Weights of a small sound classifier.
Model: norm layernorm, layers 10.
Data: trained on short made-up English sentences, spoken by a formant synthesiser in many voices, 26041 training examples, 65.9 epochs.
Rows from expert 4 of block 7, named by matrix and row number. Rows with one number belong to one neuron. Each number is 128 + 24 x the weight over its row's rms, rounded and kept within 0 to 255. All counts start at 0. Numbers have three digits each.
# up: expert up (model.blocks.7.mlp.up, 8x192x384), inputs 128-255
# down: expert down (model.blocks.7.mlp.down, 8x384x192, transposed), outputs 128-255
up.125:091141102101140113114126112154094109129107118113117116135086119142171138077096138116149159122122110091131102107155106151097175160132116124097085139132104098144072117111124107156122121116123098134103098106084117112121101163132142113080138144123151133103108104124102121100143138124112126123117116086151098127143102203138192144170080140117125126109127086116107153148155072132169141084103
down.125:138100157132124131130106122095152148152091162147154102108161136131112123163081137145174098110083145091112148136140128119078126161152129149186130146134115107139086115107113104144108090114146115167097116127111121113175124141105127121151131138090155107115167124119153159104102100150120138119098115133147168105132138139105157150178110123125155156138137151176119162143113139151155151125156
up.126:108115104105125115117094109112112133161113103125115152147102130142159115160136112169131111146114176108133155134095089086128112144127144104113095137161134119130144129130122110134118149133136095130105147123133102114123138148112152097090158115124138070114114167086119124107158130134097147124137142112144126102093111155115153159127124136140135162110158115161171140134180082113153094092119
down.126:154187109124139134099173156108148112117141152151057078095105113139166054173104116132117147144129168117154204183148149137142131159120125146125142152131122147122118116142110114140134143175105128159129119142118103151122127107149133130136124105114179128121127111151143153144191126149177110146105138118108107130129157110101127128197137125122090091136129125140130159120145142123145164114126
up.127:108128140085119086105117118104141093140100072111173126155140114111136121165129113138132121133128122172142143145135156140155098171106130118081094115110152103147140101105121183143153140087142133171033102146134137123127114127115126126082131145082103087118096108123128150105093145133133142104160120103142125113122118115156156101183150115125142128100147078153105133135156139155170158143143
down.127:132143103130123106119099106130127152138129177160182152115143140115137144154084155159186093140114133129101175130132130130123137168133112153134166132108126109156088153099118154166121105109158155161129120145100114115106143160119157085155112102121125112133118143119158148094082134141121091129128126148160124125113117196085162140156139152096145150118134111164130146135095091144113125110123
up.128:119131110125113127122082117134080131144098076117124121151080142118128140114113158117125160120113125121134129136145107145115078127122173173113126155133150174166143105140124151095123114082129096125162116153117189115150138137129094141105098113097111131169075150117076136124127154134198136149123126108127125135135149165154135172165125154148133126092113101132103152093136098146156100160086
down.128:133101132154090127135131129048145156148127154147122118102160140105151154144101127142153107129109127076123130164150124118095091157098128110168108144153084128134089101052139127154108118135146078154104126111099116141147135142143124130195115105132150073107118144103136158093114103126136114125134104135125162128158147133114142161150074133120165164162120112124131175128111108166175155126152
up.129:121100126099086096141103109124118118095075067112150114137160120105161115153138148092143119129140125118161096115151147172160135152116102106117107128142134106143074123146165133129149131087114097124131152121116143084140113092127114125072121138108177093093104115158135147085115140144178143051147153138151085115139119154174173138192134130117131108091135090133128145128146135139201143118141
down.129:128149141158105154114092133100134127139149157133149086115157148121121149135088115178193133134103118074110139159123135129093093154135096142137131164145098112104045134116180163137148108125111149150152127153102116142141127163118120109155120106125143110124128106104174156081061100171135108141106121154191137104134105128116165157157122116123176133141123099162149142161091119143148113092148
up.130:175157131167146131139116146129138137124133122157070152094108147112083131127138128134117132149142136113113138080101126134112125109087099110132082137163142139115099096113102136132150116099137101118136135182099109163104131150117127158129155139131141119122179118122079116126104121123141190159120097136115091151107108128131146124101112135106144155140097151099145109122118106106132072093138
down.130:121130106115108132145114087150119176128119127174104127084117142121152113131111110164142136149119149120092135168146118130127162143151128125165142149107136077168089149102108100150156134126155121160095135141096133144130140117095165096101126095120162142160103147145183169129161117164144129089109095132150155136156132146110114170151106124134144155143168148105091158145095140151172147163116
up.131:113077120107098160142106107145108127159096118107089124135132116117158111118134154131161104155142146134122115116095098130124169110138158111097096123154081126121137132093150107110144137122136140109080172130111123110127111132125144055092113124120156101122139168118133130088190127106116121182132122090117098123116135153116173122101105106125121170110104076088152128114131116123196119085115
down.131:187100142119092071097106097131143165093159132148140127104092133133113124182121118151113114137131155092136147133119174094105106109107124105127146142092131137155092081083140117128143118164136125139108120105103124130131115162107184129098121119118151121105125117161123120121143119127140142111122109083139121163128126110130140126129081091108120102136109093144100137133136154155142177145088
up.132:115102113108145096096137133107119164151167113173153138089131103112164142188132096142103151081125151126149140141121107118144157160088148159111145119162119130112099092133147123110138120117136120125107067135089115143102137137171140158084128131107141141164152134089130153136136120128111136142121190097144132133113117139141090145163142123184099085122125146162083118175132109139191146128114
down.132:176132167101146116156118145068097090127134110120082101118125139124156134180094144110144163150140130101151171127148173136138097135087124131147132101121124126102138037122133138115168139144113104106143128135144084125111136144129096146180087123101162136088095130101083113153112129138173120140151130125150129127159115111176136127147080175131112133099133160178145107107150108120106152112147
up.133:103157099111118119118152151160103140102100074104097111105075112149115098109074141106123125122132132098112115110135092118106132150131179135105075148170140180130116126125150136099114162093106147105125148170119124125104112147138089127102161129118159140146141132131096103138127112124163128138118131119169145089154163124137156140142119178119145125118097130112144142131141162125130119120124
down.133:154102154164125115120104090104142155113137154173170144093137143086128131151073121159145092126121121069092135144104157115111121173111083127171114178123113118165083149092149127145107106132164130142095097127107136109144124140095157098171130101112165141091143137133144177091122099116106106120103121122165164120152142132105155139150094115134142174137124125116117165149113124164186150126140
up.134:103124125114146114091126104130114101087110103179128139103126111106149143154113144134136111117082105120135140142121154138112138153125139140087069139122109213130112122097107140111158147104102109111098126125099140123137110139089136116107122133156149098119105131093108120102130114123127145173103131081132139135099107161122157101121123075126123105115186121120129127139175126123191112090104
down.134:147164160169098103117133118096151139085164135131152151128134127089103156115101079137139092160097114102171168127118138149115136154125099125101108179124099156150125084152171152153167148151126138140130122110117129163122139119157115127105125137139087113097137091107117118113103127137139159160129182102117142100147105140144136118165134085111133133164079128143142136146170135107145110101146
up.135:083123136170167142128149099121122152130158098134134145112125106093140115124105078114100135073148177086136142134145130134092121166152125106095135146117110131113119119114118155093108135139141119117138138159152164118093127138080162119103068167169136094093120119144081127144133154125114161118158103105125140118138101142137163092148150133118148084132138119081111105137107081114145131154144
down.135:160141192137127110128075113132147146133157161123117123116102143122109131152109126144081112105128124105126125127171170129139150115119109169100105140087087085134176155078157149096140138142146133145093111154139136151152128144133164115102137125118103148110090109113092143102104126148085155091111115127164116161150104133159123106123090123120122133133113111164118129114123119139135094156185
up.136:094103089103083140150144120092124117122129082105149132136169148121142125153144132125132146111102107111139135105138133182154131153144115110108123123139176125118087120147121197127117120101107157160112131138135137131142177116120114129094124142114130080097107107128132167135125121139166175125149149119123129071133109120141172111190181130122165130138140141126107119149128136174137157217131
down.136:142158131127078110146108107092103147115177173126126124057101137122095147132112118138133149077135118115146115122140135142106140146104083147144127143107147118114093136098155119145130115167146143124124149149128165098162123134137100102151121150144108145122110114096197153089120129145105100115126106144161127107143102161110123128185109155138155110157127123165123156164099122146124120077138
up.137:166129120104107133169122170165129147143158099116140122164191141157155109168129143120118116185111127116158118147139130137116159161131122114103117131124137079100123165106124091137151079163118154152111162093171142131118135114108167155093120157119169179125111148149121127089140166106102146100147100106128137150180143182136140150166157136130160123118118109139145106139098119159206124135138
down.137:163139150168095118117100140134164159141129159170159134109169131128111131157093120162123119187106153112104145144156128095109160148132117157137167138134091105180121119146122177134116105114173107143105110141156086140137128156127156142109125148125107119127152094112151152106101080151107127110087104096187128120133119110140136129150154134079123146159137091153138159125097106146147132124129
up.138:129147160071081121128106131136096090137131117123147139136180114095165132179125133156144127107107138161100118157141098132117092164142122180091082114135116141161106151129148167120146156132083082148115106121160174140116116136132166116098134132147105129149138137144109162118100120110129163102131170109124121122126161107143138136182131128156161148130131101153136146147126118172142115143093
down.138:098120098118122173142169117143141141095144127126113148110110145142146131141128142108156140137149109151112130163092116148157170170128208142121123140139130182150177177108106143135113155087135110129151120083066149117097138097121125134157124146141134163097123153096104122111124142148131130165167120143174158153118181092159111080103140130111131149146135126165104109113156130103109149113111
up.139:129144123125113107161111176151064109128099106129137092148107127150162113107121181156120135172127158127139086088177145143147137171107120132088146156163146103138096162144141113088139132123117158136083167124130164091137118118139129137114128118119152126127135124110088105117108131112150148155167128107110140105142193164143149140142116154112124106128143126118132143118134163099141158124102
down.139:167101136167133121141116090087161174116116171155141104115133149122116108116075136146156096121112146104115163134099163115099133158126103140150119156146115110155096140093153121145129106115147113135105083124130127095155132171105126136158121121106140102094153123109137145104094087152101134105128095146181158134138140117137121171154105119128131146169142135166117163155096109155162139127144
up.140:136081111073161120121133116097126144095065125104113104106174108122141128123107087134148115151154109132140132122107144122097151153142146116114139143147074125126104144085091100102098116140113109127032143147100138124132099115116181094099110100086116079146116137136121127139116124100123103125078153130139131157104138116147175136091091148151128085109134082107126144122110130113177102101109
down.140:130119132130108116136143115101150159185158145130177161134171150075119135130160104136120100115107135110144122153145134160052084133078097130185117100125135144136179166115154152086130149077127144102118102121163131155126130156225100126167161094098109151114117134134142158116129101138159141123099125088091155103123111086113159117107143115111145149176123079140129128093141134118168109118133
up.141:098102134126095091163109143151108105149087070130117128143132122129151122113111170115107138127136134119135114103150075127165159163125102104108101129130114115155094157138169137082161121127116094124116152095107157121113113136100114106078162144122126071126128121116112142106114127112124142128125116123132113123147132175119149115155124109140135142111116113121115175120098110126160122140143
down.141:160126159150123102120126079079152131140131165127156134101144161101154120138074122146156098107083140076141156146110157136084090162119096143157103152125088117132131122111191145137112094154120128130111118108124136115123109172084110120149107099117139121075138123113124154114095123141125132126120113127169135130145122097135151128179155092124154117129105140150152141150145138095151123102129
up.142:111111109147122141105143102137132153134065087159134112121087105112138115092139117115162104118137107095129134102125087135141158158116106095104102166126096127106089127117109138106139143103116091150133130138097101139117128149119126109078118135114159102133076137120084097072102107085180138152118107107159103160117149178104179188150109132097156104122083125121149106115130089108178111108105
down.142:141091137151095122130142139114137136150126139159199136115134129098133178134112122122160072116111134084111118158119128086084102163128107118150149145133110112114089109078131134159101138127147143165103128130103111138162113149137111122156120119123136115124149151180114150082140130114140134117135123152123183096144131147116147164165086125146166173134148140142117132133136165167141129112151
up.143:164127112150110135170129157084104101171178125098156147161179143164138137114142128150125114116145117142155149163147107147110135163137094127093122132091154113158139178124163114132128108112114156130121120141126151137135161132119132171079124161164161110123145126142131140160147132147122155107126082142081133106128144132146161125176161086132178131136147150100161153125127133128150133094122
down.143:137080099180111143156131126084109126143082148150166132099170146109150118117108133142136094132110104065093170129117138146117096170158118130139074150130120114113109102114138128146102097109118123148094121128110111090157144143160084121201133120125176141075145111114128135106083102096133120129128096155147136125146102116089119130165129131125160137125113160141124128120078112139102138106135
up.144:137182088157133121142123099117151134138159140158095159121109126130121158131116114105109127129181139111142123083098128130130116126101104101135092142126196102089070109096103118116125116112162122103141120150102124106112118156109128118135146153114176126138152137157074115102112097191163162160128151101122101156133101148135152153139089130121127121117100159087153108126095133102108101101138
down.144:129117138131111123122096105144123156144113151160149122094098155100137111129103113162138085115105162077092127175146138100089142131104113129173130143132096107148080115093139082162131107128145133164063114132112138149171126125075145086146114106122180130128150142149163172120125116167147133117110110126158164122119112158119138148166097111123147140118125115152106157179108132156155144137119
up.145:093152099121113094139118120150110074195145100136145167153159134155132100113151105141102115141139149093123144135107109160118146139128146101122129124128116134151136135105101082173128154170095126147123127140121138135139137179128125139097126136135109128144141114102114098125128106116103157094127107135125096130127139141116109147112148115145129174113113150126143138194103130132166121111149
down.145:153119113157107172134122092129119137131145069165100125138142130123150104160122139137139120138125097174113161148125098086154133072202159110111114128135121135151164117177112141110174162145136140132160167131152052102135146140138132107178145127107114175136143117122151143168099140119120136138118120100127157154158134151135154102152137164103116160108165144135130125120097124143138132127130
up.146:084137082139121110123137128167116140148131105114117113100071148118125137102074134119146130119169101101107127080157111146146142174121137130112092128141129095106096143125146111119127157081145163126129132153128130103114146158111123130119113140132188177150125097162112130097121153160140153184153154136151122084137156138153150154135103151124112122150123123111113117150127145129131145112142
down.146:144113150166097115132115089097151181108119165159162137129151170101130146144098125152152086127070130075108117136108147116106131154117077135166115156125110132170089121092137118137091098113148123162083098127092137117153124142121155099141134120124156129119138149119138189111097090131120121114095095114159141131141141137113133139158109117136133172138149117126103175153108127182175131142126
up.147:092090121096084123104125109081106130129151083108155129133141108115151152191137132111171113124083131155125165122184136126125122152155139119114102149135168111143090143117129169130133105092106096185134083140154148102125160110116096134092120159091132137097104139123135164087115130161124136093182187118136127161114095142176153104159164123112152149102137101106125135142136098136165185158129
down.147:159136150146109135118112100091150166147119180169169108101158159143082102131138150172156097157099128084106123142128139150097121161134101118147132137141109129166043102065126175195130140119150181149093133154100135129129146131152159143140170097125149123111092103091202158083119118143134112108125112126175141110141160153129144130122103128114174184170154112122116107148121113135126131123145
up.148:123141107096161120128098100097120147157159096098099172147120107123124144166123149148116126116158175116146161121152093097122097162144150080106149147124149082152130102109159145135113168145074138143121105149152127093088146141107126107062148152178150125141147125095151148120152126097128143023124126110165159152148140126131152168125123150129125142165098106117139167138081123144196097124136
down.148:119128115115163128094150148169123160141133097142081100052124069178123039136128141105109135157142127173098151101138124147166180149127143139108153121125147145155143130125126120122129111140160128137143111161156119115107123126121148115112104154099153111165111114146164115127153115143117097136109151099134126094116143131111120152141130141075083102119122117145178168115157104142124152136155
up.149:141100149113128148109149162134143146131107086177115133101102127149116116128121089139124119116131125095104110097115122150166095141100103126129102130123123145108133145103173110111118158085145151107118146156127128127096128136131113157122121071123149147132135086127098153106116104132152128137147114136164152135135177143141140126129125159122130147133114155092096147139123152099116120143110
down.149:127123115156097128117149091080159162090160134146136155075123132127137129116064110149130132147114107107111147138133157100109126162133114106178126140092127145155075156046147115172132116118166108138065107117157168117115097139118156128141111142131154132098083152115152147131108113118100109132125108118117128162149164119096119153136114099116122141124134118132144170130126120134187147141104